Weights of a small model that answers yes/no questions on an image's attributes: encoder activation swiglu, batches of 48.
Rows from block 4 of the fusion encoder of a small model that answers yes/no questions on an image's attributes, named by matrix and row number. Rows with one number belong to one neuron. Each number is 128 + 32 x the weight over its row's rms, rounded and kept within 0 to 255. All counts start at 0.
After each neuron's rows are labels from the 100 texts, of 14976, where the neuron reaches its highest value: "tokens" is the input token at the peak. Only what is clearly more common there than usual is listed. The data: abstract colour fields from 500 small random pattern networks. In brackets: how many of the 100, against the usual share in percent.
# fc1: MLP up (fusion_encoder.blocks.4.mlp.fc1.weight, 576x192), inputs 0-63
# fc2: MLP down (fusion_encoder.blocks.4.mlp.fc2.weight, 192x576, transposed), outputs 0-63

fc1.292 [137  78  86  66 107  65 111 129 100 106 150 181 142 114 126 106 135 114  99 129 112 139 110 103 129 126 102 123 119 136 141 135 129  68 154 122 137 116 139 156 121 146 162 143 165 146 131  90  68  23  87 108 160 115  77 111 215 110 131  63 133 123  67 164]
fc2.292 [133 115 164 123 217 124  57 112 132 172  61 101 141 150 140 111  97 116 121 100 140  97  63  62 131 205  59 139 167 159  71 119 144 114 134 106 155  87 157  89 170 107 159 146 107 130 170 127 189 125 120 110 114 117 143 150  88  88 154 148 143  87 176 145]
tokens: "bright" (86 vs 13.6)

fc1.264 [144  88 101 143 114 136 141 126 128 130 117 134 150 128 134 165  82 142  88 153 172 134 209 113 115 150 128 104 136 151 124  79 130 149  98  99 106 157 118 139 164 180 133 191 129 145 157 124 137 131 110  96 127 138 139 138 217 209 141 199 126 131 147 161]
fc2.264 [126 152 127 173 162  96 156 149 151 146 141 104 104 114 132 155 118  99 112 123  34 188 139 104 128 168  92 111 137 132  99 161 197 100 165 113 134 181 129  98 148 158  98 183 131 133  88 190 132 117 221 148  64 151 166 148 171 141 144 140 141 158 150 112]
tokens: "mostly green" (100 vs 14.6)

fc1.43 [120 154 157 151 117  85 114 102 144 114 107 178 142 120 164 140 119 140 102 147  85 130  96  86 121  80 157  51 128 135  75 116  86  60 121 134 113 143 165  95 124 156 112 141 205 156 137 102 137 151 103 159 179 157  74 144 255  99 139 113 129 110 179 119]
fc2.43 [140 164 166 113 217  74 108 116 138 124 151 125 166 152 146 112 125 110 128 150 122 110  82  89 131 139 143  96 126 149 140 102 125  86 106  92 161 121 187 138  82 107 137 161 144  58 196 169 202 129 133 145 129 124 132 157 103 107 134 123  98  94 153 127]
tokens: "smooth" (56 vs 14.1); "mostly red" (33 vs 14.4)

fc1.23 [129  96 107 183 109 145 105 109 140 103 127 188  71  91 125 127 127 122 120 155 123 134  30 162 166 128 119 138 126 156 135  92 129 106 121 139 169 123 147 141 109 139  96 144 161 139 151 122 149 137 146 152 150 123 127 148 252 106  80 123 176 126 138 137]
fc2.23 [ 86 135 164 131 177 114 116 146 128 132 136 166 125  95 161 159 100 142  97 147  45  70 154  96 104 167 133 134 138 149 101 133 103 103 126 111 151 139 118  77  77 106 109  89 146 103 134 160 152 123 127 120 146 118 163 130 129 105  93 156 126  60 145  91]
tokens: "smooth" (41 vs 14.1)

fc1.37 [ 74 144 152 114 169 136 157 138 173  88 122 141 109 159 130 148  81 151  89 128  92  94 121  50 181 117 123  91 128 105 147  91 126 156  62 142  79 130 122 118 134 124 100 147 127 183 133 105  21  98 171 119 146 120 168 137 255 176 112 139 141 155 166 132]
fc2.37 [164 210 103 119 141 115 144 141 108 141 184 128 156 140 115 109 185 116 105 149  92 107 205 118 139 122 109  86 132  89 160 127  66  63 155 140 155 119 120 123  92 149 123  95 122 122 164 120 103 100 166 141 147 139 175 137 122 128 102  84 132  54 118 151]
tokens: "mostly blue" (59 vs 14.7); "bright" (36 vs 13.6)

fc1.356 [158 147 142 159 163  84 140  66 153 165 122 103 125 137 145 128 118 140 112  96 174 122 192  73 144 164 136  91 174 130 122  87 120 143 153 136 114 126 135 118 124 137  95 130 162 148  81  98 131 148  92 106 130 143 118 132 216 171 164 107 127 148 111 157]
fc2.356 [148 151 143 126 122 104 182 121 115 133 117 111  85  94 123 144 175  94 169 151  21 129 161  78 103 158 169 108 114 120  77  99 144 102 126 103 114 172 115 126 112 148 149 169 148 149  76 184 132 125 174 176  82 174 111 127 139 111 139 138 102 156 108 127]
tokens: "mostly green" (100 vs 14.6)

fc1.380 [134 163  82 109 105  87 126 102 139 160 149 156 129  76  89 108  77 137 107 112 171 143  83 146  63  83 163 121 105  99 112 104 127  82 104 123 133 161 164 215  91 111 169 154 110  77 145  76  73 105 176 134 133 132  41  65 156  89 154 121 131 103 124 151]
fc2.380 [187 161 126 129 255  90 178 141 142 142 112 137 151 104 117  96 155 114 125 171 120 118 138 124 138 110 120 122 155 120  82 144 110 184  92 151 127  80 104 119 179 119 142 152 123  75 111 136 179  85 105  92  88 154 139 123 110 128 123 136 190 138 129 139]
tokens: "dark" (91 vs 13.6)

fc1.371 [149 140 120 112 151 154 128  98 118 107 156 105  98 108 141  91  96 105  94  85 121 105 151 117 125 132 160  51 104 104 125  95 119 101 185 147 165  90  85 125  96 114 122 117 106  92 118 142 102 143 106  95 146 127 104 182 240 149 111 138 135 126  61 110]
fc2.371 [ 50 128 135 147 179  80 107 111 130 138 120 141 119  99 155 149 104  86 138 110 120 151 141 131  85 134 184 128 139 139 123 100 134 106 137 174  81 254 153  89 165 119 141  95 134 200 177 150 109 141  89 144 134 171  69 156 108 152 133 104 114 148 144 201]
tokens: "mostly red" (100 vs 14.4)

fc1.556 [116 134 116 183 189 109 122  80 121 107 135  82 135 115 136 158 159 111 104  96 144 131 148  87 143 178 151 173 161 158 154 109 122 168 134 161 144 148 147  76 123 154 124 140 161 133 120  85  76 128 155  80 142 136 146  88 216 179 133  69 137 140 118 115]
fc2.556 [178  78 190 120 130 114 188 158 107 126 135 120 106 142 108 110 201 112 165  89 129 130 161 105 132 115 151 169 124 156 112 128 143 113 146  66 144 125  74 148 104 189 120 143 107 164  93 148 106 127 177 134 184 144  80 134 117 127 107  99 169 146 125 125]
tokens: "fine detail" (100 vs 15.2)

fc1.280 [ 76 155  91 142  64  95 118 111 151 119 161 147 144  65 143  77  88  69 103  35 172 154 189 122  87  93 111  79 113 158 145 112 141  72 144 117 148  93 123 180 119 112 178 125 129 142 171  87 123  98 130 150 125 149  93 105 235 120 176 114 136 149 124 108]
fc2.280 [147 119 196 149 235 128  94  97 121 186 111 153 154 178 150  84 110 123 114 102  80 110 112  90 182 145 107 137 131 119 137 131 125 184  98 106 142 123 130 109 137 124 141 145  98 104 163 144 146 104 118  90 145 105 165 149 126 126 138 148 165 168 159 127]
tokens: "dark" (68 vs 13.6)

fc1.288 [ 94 174  83 117 122 118 124 105 184 148 179 180 122 118 123  66  67 106  98  42 183 122 145 110  91 110 131 124 139 128 109 122 123  96 135 112 154 101 155 165 118 167 170 140 135 118 160  47  77  98 156 114 113 115  92  87 233 119 170  86 158 124 139  84]
fc2.288 [219  99 147 154 183 106 112 112 152 161  82  82 128  90 106  99 111 139 132 152 126 110 155 119 127 172  96 118 134 150 108 131 138 176  87 124 135  27 111 156 138 110 127 161 128 106 109 123 123 110  93  58 112 131 135 106 144 109 150 122 133 144 115 134]
tokens: "dark" (49 vs 13.6); "mostly blue" (34 vs 14.7)

fc1.237 [118 180 132 126  88  82 120 119 137 133 151 134 101  67 127 114  57 143 115 116 159 154 134  85  86  73 120 153 101 142 142  43 114  64 130 182 152 163 156 172  92 127 185 100 118 133 120  56  85 131 173 133 125 116  84  94 181  87 115 115 161 135 112 161]
fc2.237 [195 124 160 121 250 151 130 144 116 145  94 143 137 150 112 115 137  94 117 135  80 100 166 152 168 100 126 160 158  99  96 152 137 224 116 127  90 101 123 148 152 128 141 153 120  86 150 160 197 126  95 127 103 115 166 128 172 115 145 132 159 136 135 136]
tokens: "dark" (51 vs 13.6); "fine detail" (49 vs 15.2)

fc1.111 [109 223 142  81  65 140 128 146 110 121 121 131 116 122  99  94 126  99 110 106 145 143 183 168  89 135  78  80 126 166 109  81  99 157 130 114 126  93 181  98 168 108 147 138 140 160 105  75 129 156 131 133 179 153 126 154 255 135  91  96 159 116  82  83]
fc2.111 [ 46 154  88 144 179 147 139 136 104 135 123 133 100 134 123 133 166 144  93 155  98 122 106 117 111 117 125  92 104  84 116 127 198  90  99 131 101 174 160 100  36 145 169 131 106 182 147 176  19 109 151 130  96 155 113 145 166 114 121 100 154 130 131 183]
tokens: "mostly green" (42 vs 14.6)

fc1.518 [185 108 156 193 104 131 115 141  68 118 143 180 154 114 103  81 111 112 121  84  73 134  60 113 137 121 135 123 112 129 120 107 117  42  63 162 104 128 167 104  96 163 132 119 131 159 170 122 120 119 159 166 178 124 114 140 255 119 150  52 143 130 132 166]
fc2.518 [ 70 104  93 136 172 179  55 166 143  99 100  83 122 122 154 129 110 111 103 186  84 112 102  90 118 123 131  89 183 144 182 104 122 125 183 127 139 178 192  76 145 131 163 118  73  78 165  95 135 121 116 148 168 141 163 123  73 143 151 156 128  94 130  85]
tokens: "bright" (69 vs 13.6); "mostly blue" (31 vs 14.7)

fc1.459 [ 98 220 151  57  44 114 142 142 108 127  90 172 145 106 128  90 160 132  91 101 127 124 149 147  82 142  71  52 133 135 131  88 102 161 152 144 142 140 154 143 187  92 116 161 158 166 118  92 141  79 144 122 195 132 125 133 217 145 132 113 175 116  58  84]
fc2.459 [107 155 149 148 153 161 132 148  96 110  87 153 134 132 128 121  90 115 126 135 129 163 117 120 132 134 146 153 121 170 120 138 139 185 129 159 110 124 115 154  69 101 104 136  92 146 124 152  82 137 138 114 119 144 103 139 101  88 135 153 133 130  77 110]
tokens: "mostly green" (48 vs 14.6); "mostly blue" (45 vs 14.7)

fc1.153 [ 96 165 105 148 144 138 141 142 140 103 137 123 123 148  88 140 152 180 136 150 125 134 129 116 146 140  99  76 143 119 165 128 108 185 113 178  52 125 159 117 133  99 125 122 128 161 138  85  89 107 140 163 154 133 145 144 253  98  62  86 168 126 159 107]
fc2.153 [117 106 137 144 164  75 137 128 148  91 181 104 146 109 143 125 168 121  70 161 124  89 155 123 134 125 167 115 117 127 173 133  48  48 148 171 148 179 106  85  77 126 174 140 126  47 137 114  98 145 102 169 151 131 177 124  91 129  72 104 128  72 113 116]
tokens: "mostly blue" (100 vs 14.7)

fc1.71 [107  74  73 131 168 119 108 147 104  69 147 145 113 123 132 109 151 123 134 145 123 127 150 122  74 126 198 117 140 136 146 127 142 187 113 160 106 142 132 115 102 139 158 137 132 129 160 113 146  92 118 129 126  95  70  68 205  67  91 156 158 131 186  89]
fc2.71 [108 103 155 179 155  97  64 118 168 149 122 127 163 116 168 116  92 114 121 114 117  81 104 120 127 153 124 139 109 206 138 155 119 108 143 156  87 149 169 153  77 146 121 123 108 145 139 118 114 166 161 158  82 101 168 155 116  82 126 123 120 135 155  98]
tokens: "mostly blue" (50 vs 14.7); "bright" (46 vs 13.6)

fc1.215 [118 184 105 152  90 115 126 142 112 135 118 172 156 151  86 142 180 137  84  70 132 149 142 182 111 102  75 105 154  87 153 101 133  87 135 159  69  85 165  85 179 152 105 151 127 155  86  69 114 108 113 151  91 133 144 126 217  91 137 141 184 138 136  84]
fc2.215 [160  77 193 149 122 128  60 119 120 113 135 121  86  81 104 100  83 123  99 142 177 106 128 128 139 161 167 161 104 173 132 137 144 115 150 139  64 127 108 136  95 120 138 155 130 146 171 145 118 144 105 122 157 142 128 112  67  90 150 145 170 112 133 115]
tokens: "fine detail" (84 vs 15.2)

fc1.388 [115 142  76  90 104  67 122  79 116 117 167  59 136 146  97  92 108 160 129 151 139  99  81 165 118 111 131  96 150 142 112  90 128  91 118 141 120 126 146 135  74 143  86 122 186 124 145 110  83 122 120 103 199 105  70 136 255 151  96 145 150 129 141  90]
fc2.388 [113 128  74  83 157 122 152 159 126 124 152  84 103 138 174 139 153 152 165 131 149 137 118 102  73 122 128 155 130 158 149 115 148 156 141 140 138   0 104  58  99  96 126 123 150 119 109  78 162 149 104 120  97 118 121 151 161 131 169 134 144 143  76 151]
tokens: "bright" (50 vs 13.6)

fc1.490 [114 132 115 157  59  45 160 169  97 122 134 138 115 138 117  86 112 136 115  64 148 143 118 116 140 113 105  99 108 120 148 121 141  69 193 108 116 113 153 105 149 152 148 105 159 224 158  87 103 140 159 157 154 134  34  65 222 133  97  97 174 129 148  97]
fc2.490 [168 120  94 116 139 101 150 182 166 139 127 152  78 143 156 126 131 127 117 133 149 124 107 115 114 119  98 138 117  89 148 117 133 163 118  83 109  65 152 176 107  99 108 138 127  98 133 113 152 109  99 110 100 158 173 123 133 142 117 118 189 137 106 130]
tokens: "bright" (56 vs 13.6)

fc1.487 [136  93 130 124 102  84 143 104 100 125 107 122 104 121 141 118 149 108 120 175 129 125  72 125 130 100 164  98 139 112 119  50  62 133 155 107 111 151  90 169 106 134 146 152 186 155 165 113 143 104 121 148 182  75  72 179 250  81  97 109 187 115 174  94]
fc2.487 [100 109 137 175 157  65 141 121 135 122  82 158 124 117 150 130  74 157 132 210  69 109 111  99 147 154  88  94 121 128 190 136 146 100  95 141 119 130  87 120 153 102  81 106 160 115  76 106  76 111 141 147 127 101 172 148  82  90 122 141 135  88 177  98]
tokens: "mostly blue" (77 vs 14.7)

fc1.267 [ 78 191 121  95  85 113 125 138 168 148 125 102 141 129 127 107 100 124 146  69 111 137 127 205 148 129 150 140 127 151 163 142 139  88 106 144  57 158 128 107 199 169 120 104 177 137  85 132 160 106 129 185 111 111 173 133 150  84 127 178 110 114 156  32]
fc2.267 [134 156  46 175 143 144  92 130 115 126 121  74 107 148 109 141 137 135 103 105 149 166 126 121  94  66 157 100 129 184 163 122 128  89  99 149  76 133 171 158 171 140 151 139 142 125 187 115  98 145  75 112 145 131 156 145  76 124 131 115 101 104  92 208]
tokens: "mostly blue" (99 vs 14.7)

fc1.38 [ 99 236 112  99  53 146 125 136 112 132  78 136 143 125  92 111 105 112 111 130 181 129 135 186  98 140  93  61 153 153 114  96  92 151 184 120 155 131 201 109 140 107 142 150 144 163 130  96 124 126 114 106 177 117 107 123 243 116 112 124 159 120  81  89]
fc2.38 [101 162 136 142 150 126 138 152 114 142  88 126 132 152 134 133  76 127 128 138 125 197  82 139 151 128 162 141 140 148 172 136 189 140 106 141  63 130 152 119  36 112 115 134 132 161 115 164  78  86 141 103 140 147  68 138 143  82 116 136 131 113 126 146]
tokens: "mostly green" (56 vs 14.6)

fc1.492 [107  65 116 148 159 125 109 132 125  99 134 105 145 132 116 138 131 132 142 179 127 186  98 118 179 114 212 154  91 119 104 112 156 158 104 157 142 137 145 120 136 100 125 161 127 166 126 157 106 165 171 129 136 131 165 122 206 120 102  92 175 169 131 116]
fc2.492 [101  83  73 178 190 132 107 117 158 110 129 109 199 153 110 118  88 121  90  60 111 123 204 111 110 157  83 141 115 134 103 122 104 151 206 179 144 145 113 154 157 167 133 111 122 101  99 144  88 117 133 147 188 116 158 152 127 133  77 121 114  76 154 150]
tokens: "mostly blue" (92 vs 14.7)

fc1.116 [ 76 194 117 120  56 118  76 125 114 139 116 152 160 108  97 123 103  87 105  95 140  92 151 181 142 138 119  52 156 153 137  95  97 169 154  95 154  90 193 118 152 111 175 154 142 163 145 123 149 151 121 102 148 125 100  76 253 138  86 114 134 140  46  88]
fc2.116 [137 124 110 143 161 123 112 121 166 122 110 136 117 163 156 112  77  90 108 152 140 195 100 141 135 138 166 144  94 132 160 108 152 173  88  91  83 193 158 146  30 122 116 130 109 151 115 144  79  89 126 126 118 153  85 134 117 107 119 111 106 109 141 154]
tokens: "mostly green" (63 vs 14.6)

fc1.15 [130 151 113 128 144 125 127 154 110  98 143  64 115 121  94 134  72 126 135 181 139 130 213 167 138 140 107 115 129 155 117  93 158 193 119 105  94 126 150 109 127  80 121 164 103 137 145 135 135 118 139  63 168 126 154 114 255 135 109 107 135 113 148 145]
fc2.15 [147 112 120 125 109 106 140  98  98 114 120  74 181 136 135 155 171 116  87 171 117 155 121 109 101 144 141 109 145 104 131 116  26  83 124 192 127 176 113  86 133 133 140 124 142 166 149 107 130 138 103 137 164 103 162 122 195 182  94  59 149 126 128 151]
tokens: "bright" (54 vs 13.6); "mostly blue" (34 vs 14.7)

fc1.103 [103 160  87  99  69  67 108  62 118 138 171 106 132 142 106 135 150 168 167 160 176  70  82 121 153 116 104 105 125 134 110  75  95  60 109 158 133 148 163 121  92 141  70 115 144 154 101 138 115 124  97 146 176  87  77 106 255 154  88 131 149 133 133  75]
fc2.103 [108 117 105  84 114 175 147 166 125  89 139  65 129 112 203 127 133 165 168 125 120 152 110 133  86 110 133 131 144 134 181 121 158 148 188 145 143 113 122   8 141 132 154 103 130 115 159  97 138 119 118 161 163 143 103 179 120 181 162 154 128 133 118 156]
tokens: "mostly blue" (50 vs 14.7); "bright" (31 vs 13.6)

fc1.6 [ 71 102 120 130 126 114 132 119 130 156 115 109 108 105 131 131  22 146 138 213 156 135  91  86 150 122 125  95 114 142 121  88 151 114 107 139 191 144 116 135 145  85  81 140 133 201 118 160 116 141 121  89 112  98 125 156 209 194 162 176  97 124 123  87]
fc2.6 [112 139 145 114 123  93 149 139 105  87 124 105 136 137 133  96  70 149 120  90 179 150 177 120  56 108  93 137 127 146 173  99 121 125 120 143  93 126  94 110 112 163 113 123 150 166 109 113 139 119 120 134 126 142 117 132 198 120 114  77 174  76 141 135]
tokens: "smooth" (47 vs 14.1); "fine detail" (39 vs 15.2)

fc1.348 [124 175  97 131  99 164 115 133 156 134  89 193 121  67 104 131 140  95  88 105 141 142 118 189 157  93 129  71 111  91 146 119 150  68 129 172 129 109 126 161 112 147 132 125 144 115 103 125 137 109 177 140 126 139  93 121 161 104 117 166 142 146 143  80]
fc2.348 [142 131 131 137 209 138 122 121  96 125 122 146 108 147 135  95 154 112 177 123 128 147 142 154 139 127 126 153  98 133 160 127 106 110 166 173 139  72 103 133 112 118 134 110 143 146 118 106 119 163 109 134 140 114 158 117 114 149 131 112 161 140  66 111]
tokens: "dark" (98 vs 13.6)

fc1.349 [128 147 146  76  73 113  98 152 106 150 104 123 145 150 109 109 117 157  67  87 135 113 163 147 120 168  96  77 141 154 109 109 103 145 173 103 141 119 183 132 152 125 141 103 152 150 123  49 115 163 191 110 145 125  94 144 236 104 110  95 179 123  90  93]
fc2.349 [106 134  98 137 147 156 174 134 134 122 128 130 117 142 117 157 109  83  89  89 131 126  77 130 147 112 126 116 149 111 106 118 129 124 109  82  91 111 145 130   6 107 152 158 109 147 183 148  76 101 141  92 132 112 109 136 149  93 146  93 128 122  85 172]
tokens: "mostly blue" (34 vs 14.7)

fc1.11 [110 112  72 142 131  96 116  54 136 150 206  77 138 139 112  89 106 137 109 169 152 111 100  31 123 134  88 145 111 157 114 119 190  75  78 143 178 134 144 165 106 114 133 155 147 124 146 106 126 107 101  78 168  90  44  96 212 167 116 168 142 139 173 169]
fc2.11 [179 123 189 116 163 106  44  99 110 132  99 101  99 152 127  94  93  78 130 109  60  79 107 108 151 171 107 159 122 170 162 133 111 164  94 135 132  69 106  96 118  97 125 120 104 120 101  92 130 134 145 145 143 138 146 175 104 125 165 169 153 128 178  75]
tokens: "mostly red" (59 vs 14.4)

fc1.346 [ 73 208 104 171 156  88 162 115 147  73 118 111 124 131 128 135 106 123 106 137 148 127 126 133 148  80 167 133 197 133 145  90 104 132 102 159  79 133 149  93 141 148 118 114 139  83 171 114 153 160 123 192  89  97 119  88 212  74 110 148 147 192 156  63]
fc2.346 [159 157 133 110 115 123 140 150 110 148 143 102 140 112 133 143 178 142 143 141 108 124 119 161 148  98 148 134 127 158 117 143  69  93 149 139 142 183 171 153  88  79 152 135 123  92 143 161 155  95 118 122 101 146 126 101 110 136 124 133 127 137  99 105]
tokens: "mostly blue" (99 vs 14.7)

fc1.251 [121 123 148 141 113 103  97  84 117 137 193 106 137 145  74  82 115 155 138 125 170 108 117 126 123 163 124  83 161 158 130  70 161  79 102 169 113 134 168  89 131 162 126 111 148 173  89 100 121  87 151 121 182  96  89  91 241 161  99 133 148 147 114 147]
fc2.251 [164 129 111 100 123  87  70 167 107 102 144  82 121 141 122 125 170 123 118 151 130 107 165  86 114 187 128 135 126 118 127 109 132 134 152 119 109  81 167  63  85 100  95 153 144 129 137  84 143 162 139 116 112 102 119 138  97 150 132 157 197 119  80 139]
tokens: "bright" (64 vs 13.6)

fc1.119 [ 47 156 185 179 118 135 114  90 118 130 159 166  98  98 170 109 136  98 147 156 100 124  23 201 102  54 183  86 186 160 154  63 125 154  62 132 131  83 130 125 117 148 107 136 120  98 129  89 128 200 113 167 106  93 195 173 211 134 120  87 124 158 116 124]
fc2.119 [145 124 102 135 192  93  92 135 139 102 122 119 151 130 132 134 147  98 161 114 135 184 108  87  72 121 184 147 130 136 133  92 143  78 130 132 161 139 134 114 123 140 133 106 128 135 147 148 149 110 124 186  94 183  79 144 176 204 119  97  58 103 106 138]
tokens: "smooth" (100 vs 14.1)

fc1.16 [119 122  58 206 147 184 120  99  88 111 165 121 140 142 106 161 156 144 141 136 154 130 158 107 133 180 136 105 157 130 163 130 122 192 124 123 106 143 138 117 108 107 166 141 104 135 142 118  89 122 134  91 163 125 155 118 224  94  84  93 188 171 155 157]
fc2.16 [ 95  66 175 111 148 127 111 128 149 116 127  87 114 114 120  73 155 109  74 132 127 114 145 134 147 142 149 150 100 200 133 146 122 124 167 108 135 158 133 177  99 220 119 157  76 129 134 116 133 149 138 151 140 126 175 160 171 138 106  74 141 186 153  90]
tokens: "bright" (83 vs 13.6)

fc1.112 [118 197 123 118 100 152 139 183 150 125 138 116 162 152  87  75 107 178  81 126 114 117 166 172 107 152 113  86 107 157 101 106 105 114 158 117  96 114 164  99 148 154 128 139 136 189 133  76  74 130 179 128 140 134  79 131 235 122 129 112 178 131 103  90]
fc2.112 [ 98 121 112  87 149 140 140 130 128 139  87 168 105 159 153 166 132 151 125 127 104  93  89 101 123 106 144 120 118 144 152 150 121 100 116  95  91  50 130 139   0 121 164 207 119 154 149 154  54 108 115  83 191 108 114 111 127 124 142  75 160 136 112 140]
tokens: "bright" (29 vs 13.6)

fc1.50 [181 136 145  96 107  94 122  54  71 131 123  72 119 138 141 152 125 113 104  88 152 104 167 111 118 113 143  86 179 105 161 103 114 152 153  91 158  98 126 118 143 153 119 176 134 103 163 136 146 105 110 143 121 129  97 124 227 149 128 105 129 138 108 135]
fc2.50 [114 100 142 160 244 110 175 117 165 151  87 140 104  96 117 165  95 108 130 102  41 162 153 104  99 173 128 102 160 156  75 132 115  86 158 106 153 139 107 114  84 133 126 159 167 131  84 163  80 131 168 135 104 179 134 129 103 119 109 111 125  86  90 156]
tokens: "mostly green" (100 vs 14.6)

fc1.212 [ 87 139 106 137  66  81 133 118 131 134 150 180 144  74 105 112 126  99 107  99 139 126 112 215  49 108 186 134 126 171 119  71 127 103  61 126 163 160 162 162 108 134 170 113 120 138  98  80 117  60 139 130 161 134 116 127 157 130 137 106 150 157 132 126]
fc2.212 [120 190 153 128 211 125 108 157 108 156 141 112 153 128 115 124 107 107 131 113 107 140 208 141 180  50  81 162 172 111 134 121 165 161 138 114 131 144 126 134 146  98 157 141 181  84 166 149 189 148 139  93 112 142 142 133 148 134 137 104 144  97 126 164]
tokens: "dark" (52 vs 13.6); "mostly red" (39 vs 14.4)

fc1.431 [104 173 122 120  66 109 122 136 125 142 135 130 122  76 118 134 100 108  97 111 161 137 150 157  79  81 133 138  94 119 120  62 113  39  93 175 170 170 153 199  86 111 183 101 124 129 104  64  87 108 167 144 140 136  99 110 167  95 132 122 168 137 126 158]
fc2.431 [163 149 141 113 249 133 131 155 108 144 105 148 153 133 110 124 127 108 125 134  89  97 215 152 156  68 125 159 171 120  90 160 137 176 129 120 126 114 119 159 134 138 145 173 132  73 153 135 159 141 108 112 109 114 172 124 178 139 138 116 163 142 125 145]
tokens: "dark" (100 vs 13.6)

fc1.391 [154 123 100 138 109  84 105  81  85 145 157 159 138 115 121 175 100 137  81  77 148 104 169  67 157 128  81  33 102 167 157 116 118 103 134 137 167 137 133 117  75 165  95 157 108 200 124 125 134  88 100  89 144 141 106 131 255 122 143 114 130 131 151 176]
fc2.391 [128 181 142 164 204 114 142 129 124 156 124 140 131 157 142 159 114 101 118  87  62 108 132 122 129 137  99 146 146 155  83 108 100  88  94  84 135 151 123 117 123 141 122 113 103  99 107 135 130  90 162 177 106 155 171 129 166 109 119 118 106 108 119 136]
tokens: "bright" (62 vs 13.6); "mostly green" (31 vs 14.6)

fc1.266 [ 87 104 121 150 148 139 107  69 109 143 157  83 139 100 118 100  66 129 143 156 141 103 133  79 145 140 142 133 109 163  74 114 160 113  74 133 189 135 104 139  75 138 117 132 150 192 146  94 140 162 115  48  92 127  56 110 196 196 112 171 141 133 149 151]
fc2.266 [ 45 137 150 115 160 126  84 203 115 116 103 115 125 163 127 119  78  85 155  88 100 105 132 182 122 139  92 159  99 122 142  95 171 126 122 160  81  95 117 118  57 126 136 117 144  62 118  86  92 127  98 126 134 147 155 167 122 130 168 166 111  89 176 149]
tokens: "mostly green" (53 vs 14.6); "bright" (32 vs 13.6)

fc1.77 [111 227 156  87  90 103 138 151  96 157 111 107 149 155 108  95 148 102 110  63 141 144 136 156 100 124  59  94  76 140 150 121 115 196 150 132 114 124 156 119 190 119 145 109 151 171 116  78 130 133 121 162 184 112 157 162 188 143 111 162 166 113  95 103]
fc2.77 [ 47 104 135 100 131 137 157 174 120 102 122 130  79  95 112 146 139  86 140 140 108 117 139 152 116 129 146 158 122 141 120 133 142 165 144 147 137  95 137 160  66 111 124 157 133 124 153 145  63 112 118 170 101 138 121 132 140 163 136 144 154 120  79 118]
tokens: "dark" (37 vs 13.6)

fc1.491 [ 89 240 153  93  88  82 129 117  75 139 130 122 171 128 128  68 154 107 144  95 167 149 170 151 128 128  96 137 102 129 131 119 114 149 104 117  99 168 153 116 214 130 119  94 184 145 119  64 118 127 100 141 173 131 146 124 177 101 130 112 125 100  91  79]
fc2.491 [ 37 114 100 128 138 134 158 134 112 132 137 114 123 100 120 129 175 100  64  66  97 144 165 129  84 111 117 167 114 140 121 159 134 136 105 120 114 110 134 177  59 105 133 149 126 187 167 150  43 108 154 149 118 143 116 134 154 157 122 144 155  97  75 166]
tokens: "mostly blue" (46 vs 14.7); "mostly green" (45 vs 14.6)

fc1.428 [110  69 132 189 199 107 119 107 118 110 122 119 148 149 115 117 126 123 148 128 122 147  91 118 140 136 171 132  97 138 111 111 156 150  59 156 149 146 123 141 108 106 128 142 104 131 145 155  86 196 160 135 134 107 173 150 201 115 100 118 202 180 121 138]
fc2.428 [136 128 102 165 143 131 149 172 129 156 129 115 150 149 138 119 140 120  88  91  77 123 188 114 138 138 111 132 138 110 104  97 100 141 178 119 180 160 103 164 139 163 146 112 123 109 132 165 102 124 168 133 196 142 168 146 152 151  62 117 109  71 129 119]
tokens: "mostly blue" (75 vs 14.7)

fc1.171 [146  53 173 136 117 149 111  81 107  94 115 180 110 124 148 126 112 112 135 153  79 149  47 166 179 157 148 140 155 139 168 136 109 115 136 145 143  89 108 125 105 194  79 178 128 103 146 141 194 163 130 188 129  83 117 178 228  61 106  88 183 112 123 127]
fc2.171 [112 167 145 138 178  83 120 136 132 155  97 161 156  87 169 149  79 110 126 171  78 104 132  99  95 142 144 113 147 134 111 133  82 133  78 133 148 155 122  72 147 127 122 104 134 126 145 147 170  93 143 117 141 125 171 117 143 141 101 122 117  63 149  90]
tokens: "mostly blue" (46 vs 14.7); "bright" (31 vs 13.6)

fc1.52 [ 91 117 105 130  30  88 137 127 125 144 151 201 144 125 111 116 118 121 108  45 182 153 151 142  67  97 111 121 102 144  93  97 110  64 112 136 197 141 182 185 107  90 163 106 119 154 156 103 125  42 136 133 156 152  72 127 225  61 165 123 184 148 141 102]
fc2.52 [170 106 121 133 227 149 172 160 144 184 106 146 138 149 144 123 114 134 114 108  92 116 123 107 142 138 129 164 158 133  93 173 129 130 117 103 157 122 132 159 147 106 119 140 136  89 152 108 189 118  88 131 116 132 145 106 127 164 116 159 130 114 129 121]
tokens: "dark" (100 vs 13.6)